{"model": "encoder-decoder audio transcriber", "input": "log_mel", "decoder_qk_norm": true, "decoder_parallel_block": false, "decoder_drop_path": 0.05, "init": "trunc_normal_002", "residual_init": "none", "momentum": 0.85, "orthogonalizer": "newton_schulz_5"}
Rows from block 4 of the audio encoder of a small encoder-decoder audio transcriber, named by matrix and row number. Rows with one number belong to one channel. Each number is 500 + 25 x the weight over its row's rms, rounded and kept within 0 to 999. All counts start at 0. Numbers have three digits each. After the name is the row's rms in percent of the matrix's.
After each channel's rows are labels from the 100 clips, of 14976, where the channel reaches its highest value: "top examples" is what is common among them. Only what is clearly more common there than usual is listed. The data: telephone keypad tones over noise or synthetic speech.
# convs1: first pointwise conv (encoder.blocks.4.convs.1.weight, 192x192x1), inputs 0-63
# convs3: second pointwise conv (encoder.blocks.4.convs.3.weight, 192x192x1, transposed), outputs 0-63

convs1.146 109:524509521464494512489489502520532528520457525486463552448479471531465523489481513534518526505491482497462536485503487490523449502526484524540499447514519576485524471480504473485503457508470535
convs3.146 112:501551499488460492503529518486515466510496489467526555512521503505498556486510546488510533536477517484491547490489507517523478458493514486532474503441504519485478504475513534525526468535592488
top examples: key "5"; key "*"; number of keys: 8

convs1.54 108:446494487491488515435482499491470528494512505510519533504484496521437479550490485525457522512498542496458498536535521481481457470505461498480487505485450538477506496499530497495512499509519486
convs3.54 123:553493499469500550562492494499496512485484496497517504435474500508514483498448487507529509481488516514548503481508501517503513534513505466500491474492525469469555499523517503541484537489471506
top examples: key "5"; number of keys: 9; clipping; last key: 5

convs1.140 100:514462464505518517499475474473507495483494445494507550539508486541552486476559480499544504493480531538497509487559492495509493512507516499483494459464523529510531515445480523501479495483503501
convs3.140 088:505506497529472522517509487528501532499475510491478473544541458537475478512516456508527488514496527529512479504513439482526500463457482513533493502504474492489500508463543532494480474522529543
top examples: key "7"; key "C"; number of keys: 9

convs1.24 110:469413536513508537464515528501480530514492510523479501447499517496527497511505487535526509498510493499463541501477472489494507521458530484492467496526476506503499495518512502495541528517497450
convs3.24 100:504513511522523518484444521513479487517469515469489466476499492530577476515498468489543583490537484493488478503468472462503524493526507526476500490497513473507508444541447512478477496502508465
top examples: key "#"; number of keys: 6; white noise; last key: #

convs1.82 080:502487489500525510516500499517467581511485538479455506546443447555479507521483512502489511493506505503498509489506511474452557534508499535472505523534478520505551489500502485487490498490491518
convs3.82 084:522498507489517467509498532493509528467529486486488472526497466515511518471499450512484466513502492476469511503501498453524525500502500475559470481506500488508541511481512505503489478498503425
top examples: key "D"; key "9"; clipping; first key: D

convs1.9 107:482478466524530548499482511518545479505471461518513486510489456500487538484472410502520522506502506498481511481522500517500520496502526518482522552465507503480495493510486519503470530521459487
convs3.9 095:502484518534497513489515442488504510504511526467475465498458457505501513479511487546475544489486498499528522473505460516461555533571496482498505507465507516498537452502483451521506505537555507
top examples: key "7"; key "C"; number of keys: 9; clipping

convs1.81 071:551482518504518503497465452506496478523518488507501557477499455478491490457468483491486484518516585477485510529494527500485469506510526500497540495442513519532460488472487505494445499527502499
convs3.81 062:482508550480550504526500504533482516521451479487477525477530555532511488507478490504482499479500551472496416491489496486527570478514489524523481502500501524504500486513478544478486478521515548
top examples: key "2"; key "0"; number of keys: 9; number of keys: 8

convs1.170 102:495550545481493504504483503492489497508491493491536440518472539513475464480468554492510531486481537468470492482489470496498475486450516509486486489521507491573516490478510503510526486528516552
convs3.170 117:483499533524460512504464499483456495530531490516534506534516488495502505519508498545463463535477517499501518487530476517516520479474520504467488513479504463517483555457533527508488509506520429
top examples: key "2"; last key: 2; first key: 2

convs1.141 108:504497474508502434492484532488494522510499492514515490521475522504504518490512504509520495493492493477527500489504525498503519467530513505512458464480394494502519548501493506474547542486479511
convs3.141 107:528497509512524478515433509475544482474494486515476501477468528510480499505504506500540501528530485525505537510538528486518521509499507526504541527499490522522529499485514516473413533497464523
top examples: key "C"; last key: C; first key: C

convs1.1 103:500530507513501494413504520495463412480485507500502507469468458487490474518500450507476543485531564504491513517511454521511490464508516509499488513526469488495472434505520487507477495508499485
convs3.1 107:443497455510516483522509542508493492479497502454446545498539503471499467473486498503489477493522518498484484522467529483524498538492515484476458520475492504504513534462481494517472526488527486
top examples: speech; key "8"

convs1.113 106:490553498507484525497500486501492486487517500505490504547496502527468488477542473498511534542502506523487535476476484481499496489529530453500477454477425505524512468537534501528530521472481489
convs3.113 112:451514458528511486536522495548481499521478525459516502494474508469526512471490496497510476493499528542489562464520470519528484563454522504527476510437542466519476491437533512501492519496482490
top examples: key "7"

convs1.159 078:520519554496532494490494472495541521526492514494483514517526457516499522486514542484494500504521463483501488501490533500524458511506516525510488471545498516531452510420502500495453521501474494
convs3.159 079:528520489507518473498505501463491452507480512492455500512517496533499494542514460518488520487525514478537489529493555462498507479449522505474531507501486516532496490510465509497515471482502518
top examples: key "5"; clipping; last key: 5

convs1.62 117:512503519497479540561513493488480498497511492545461491501507462504515507476492462526497534509507525508477537527506478495492456542464457478509493508508465469525525501504595512510507570491502493
convs3.62 116:535501486464497499564521487450566494519506502521504487466491478524512516498494502465481529517515489461520506509516499509499523495489520463493502472536497451502490492499461503446489489484507516
top examples: key "7"; number of keys: 9; clipping

convs1.115 109:486510491503500496516486492489485499501492493483505545491517527497498454492460526506463484506507507487498505465518515500481565487432515518540470507476514499467497488489529482473498491507543503
convs3.115 102:478469548498492510498499531509485533500466492469485464500534483565471503518540528493525516549537504507500517456501484532483496474540506477464503540487475498480545488464506497503502512500484549
top examples: key "D"; rumble; last key: D; first key: D

convs1.7 100:501511508495488490499495476508528497461509484520480488509525460496550467473535544501519506504490469500496471522524483516514526533498479533512487481499529448520505488523485517495490482475478512
convs3.7 100:538484454499520470441493473490490506470499512492479518487477544523522497505487511437474500519525494474499500501505503548509510520450480464495492505469513515512462477488496483505477476495498503
top examples: key "3"; key "A"; number of keys: 9; clipping

convs1.71 107:501477499484549487477521502500464542493472534493510507510535453473493544511529501484490537501514497514529495463523481504499469533496469492464511520500477527456504437508520508507511447479545532
convs3.71 116:527542478476505492497466481544523522511502530492468540491525471514496506521483520494488485483465535479511483500533531497489516518513502449515532519527493501515558509474514518510469521483463544
top examples: key "B"; number of keys: 9

convs1.39 114:490477464501510501507509511494514516489502493500442513508481466468473508475502504510491526523531475503507480503538481473509447568496504495502503464509462533490489470477583513505515480537485505
convs3.39 125:462478537493499447500475468502494514502510504471481471493481507521483488495467483522484522523483460500482481509507533488512538514515525414525523518491469463505461492542508500533522500484503476
top examples: key "B"

convs1.109 092:491450484546485511482471520470544506510493503533506513517496481507516460559517480521481512506515502498473459535517503510524510505462480495484526487419485535488522436485491512554510482496510492
convs3.109 074:495520485477476499526500470481478529481522502503519489488527553508487479493499482468475505527486462554493504499470489553521497484535506493496502507499497493462491519509534516506492528511465528
top examples: key "7"; number of keys: 9; clipping

convs1.64 115:487503504505478468502527510516514518502508523530485518453565508509488493469508533490512483496506534492503524494459433509515519469492496472493494467525540513533504498478509524498490512529548486
convs3.64 115:480522519506489510466553484541513477503526505485515485527517491509450544484511506504497546488474522491482498511484526521497492493510508532506462519504527500470510540477461451524505471509464493
top examples: key "D"; clipping; first key: D

convs1.33 098:484508483492475515484525495476532487528534515487547540490559496442491505500546511495483502495478478533517521509518497524516480532502506495522485489536510493477452485542521506472476495508480487
convs3.33 081:501527532525494481487519484485483463496441506492525487474510509497475482505507493480496501517485489521474476477492491501504494549536526495521528504526468530510506473492527499511531486507511500
top examples: key "B"; number of keys: 9

convs1.120 100:504498443514472468522504483498528518499494514495486510524517515497492524472519484482514516481517510498470489496529503506507552462492512517503501518492559532514471499469488507502534493499535502
convs3.120 124:518504495558516442466439490467482515509505506460496508520497483501495441508481493496505507497491518492531537528532491499510520507515500512486517531508481490513467527522477518502436531512507505
top examples: key "D"; clipping; last key: D; first key: D

convs1.40 106:481482449501515499494488505488491464506540460480493527511502480552493509479487523459502516553496527516511530533496474514518454479498539496486483549502513556499501531493482508544488504555480492
convs3.40 101:518516476493527491505505514488516482513494514506513543475503505520538541487500552492538507504511511550494516434464475542523503500474534498483490543556505479502550507507519521492534532533463508
top examples: clipping

convs1.20 104:438449530505495564511496493478467503503507484487453533515522512507485482537512514518535508490483525488506496540540505489494494454524468487488478503485495535494480500483518495512519489517456496
convs3.20 113:514453504450482568533521499485531526508498483516461491464513504567519515528483557494516552482481507508521496480480528473468475500506536485518484557486505454487548515507558569496512494477491508
top examples: clipping

convs1.79 106:465467531510504519486510513499438484508445454488525508494512539493438517494534499476513487490485513490511497469457522499511519516496507517480505504502490496490521502488507479497528498533533459
convs3.79 118:478520490520510509535503475514510512451502506456507484468521501451513494493488463485502510515482484455550532525527479515494478551463544585506513505515482572496532507485506486503491509466492490
top examples: key "B"; rumble; number of keys: 9; number of keys: 8

convs1.102 112:527529502491500511459503528474501520536530572510482483499498500493526486442517522481501524512496506492463526474518537508514529511475520485490518553520509505488509509508529493539429526519519526
convs3.102 101:506485504513476473516506484531475509504526479471490506534457507527485524485514468519532489510478488494456536515512453527515474493479523476515538473515500477486500489506478472513500454500504548
top examples: key "D"; key "C"; key "A"; number of keys: 9

convs1.61 100:502458477504512536473502483513547497558484519480500468537471493531486520537552481499489515508499501508501482487481466509472509476456575542506486502539514463464474492502498510492484518499497517
convs3.61 097:490460523498515481533557504460491489525545511496437541446486448485491466493498459506499495483488487434488511519518468519519505490437491497481487508496504518453485514460520456500509490480525481
top examples: key "D"; first key: D; clipping

convs1.124 085:546475405504520471518512543495494504445530510510507514499448493512501490468503494496508465486497528541521507479540485505488504499475507462501492501473531488496483489500497503509531519482524487
convs3.124 078:503477534476558507486514474491508566500491536506508543505480497528490502516486473508508500485501540534492450458460480498450532512513503527534498447481481502507517472545487490483508517500496527
top examples: key "D"; last key: D

convs1.66 098:491472555510481527541500495507470478516478490471518543499479512504518520509553500471480491526492514532469532535528458500513477513523483461558513493485500475497496493506481487485510464482538474
convs3.66 092:472547513522545509483501490484448502471547493522528513506471495488455504470532458507524503487509483500452481511481546469561529567547517511495469498474495508495454508494488518482473532493468502
top examples: key "3"; key "*"; clipping

convs1.52 102:479468514482451460539503504510467471496492514486493486517504481466489535556465520526454492533521478505472502487489454472493502436509463510480479520514483514500513532500503496487574529535517498
convs3.52 094:478510498509506460479494513476493551518511464511548495493512512493504539489471533486487501513502467428480490495490494457511529504542504479468532502501510525540506506514504528466491507498457594
top examples: key "C"; number of keys: 9

convs1.83 097:510500509490508501473509516492515511460499466538484503524488488472498523476480506516531508505519529511500510526541539491508465523456466522488560550480527500486472460495501489524501494496471483
convs3.83 111:443526507510510516493528532500528510517475484491541465512491484517489549491531494434477502484468504483539481503548489553482490488493501520470522553488506526482499517512496509544533506485493486
top examples: key "5"; clipping; last key: 5

convs1.183 105:494475514496556491494476530496466471469479500523493470479499500533512509497556452535486498504504478500446499467514473530504516508521494509516465474497494465489468486533578501497504515474533480
convs3.183 098:500528527516541510538472512475474485500447502514459474537522472484450446529496531512474500509498483471493461474479499497476498449515474505494476505470514473517467490499502499526473496506544524
top examples: key "5"; number of keys: 9

convs1.56 106:485502495496529475489505497512488490483526547468509532469513490475424517490530462502494520512509505496530540458497518532482543455544549520502501481524544520452501488472482499487501493480481540
convs3.56 118:531478474470517538478478508518555492496542523483529482507500533488519503497485519526511505465501495497538487480490467522494488477500510512504513497496548559540499484460464506507495504485534494
top examples: key "#"; clipping; first key: #; last key: #

convs1.171 101:473508533476507497482490452519477544517523466483503500487500538477438532497475503482531498538492504480494523458481511485496542454557510500499473504494544502479513505490535513535519481473474490
convs3.171 087:530502423460476528464552506480506489499529452526459498525518472501518483502508487453510472510556513533445478478518496496508460489471512479518507550508488467476552510505499507492540499480508513
top examples: key "#"; clipping; number of keys: 9; first key: #

convs1.158 107:508528452515502505500499489513512451502452495477484521512514480482510474471539461482518505525504464472481487487512497518503500477504506470535503459457474500527505485537509483490470521485530476
convs3.158 099:471514502465516469475511515476493516486519532490503514455461519524523522481468461492508519527538490510473529465490507534521528525489501490446517499563511491500513484525553482504498503432502516
top examples: clipping

convs1.107 097:438492508485480459455516507483475477496563493507555477521497550524501479488474511469508479506502508486507545502504513518520478550491507506459505474453529527503539483471559490499506477512507518
convs3.107 089:554497509509523538496502511547520550500459487470460477498497506495508537521442517516498523475497505477523504507531530507500449510517552519516498490507452456520549466472538497490470530514464483
top examples: key "B"; white noise; clipping; last key: B

convs1.36 098:531532462520527498506525539491490469503503460515452488524486428513511506478509471558508492497509501459473485489513522483489473501459483500498513521486496515536563490489525496484490463538484471
convs3.36 096:529484495490496534494499527495497440496467503541540488512485488485497524482442534469504515485525523482517504496510496502521515495508519529487538484527522478472504504526498489482523478496493497
top examples: key "5"; key "3"; number of keys: 9; number of keys: 8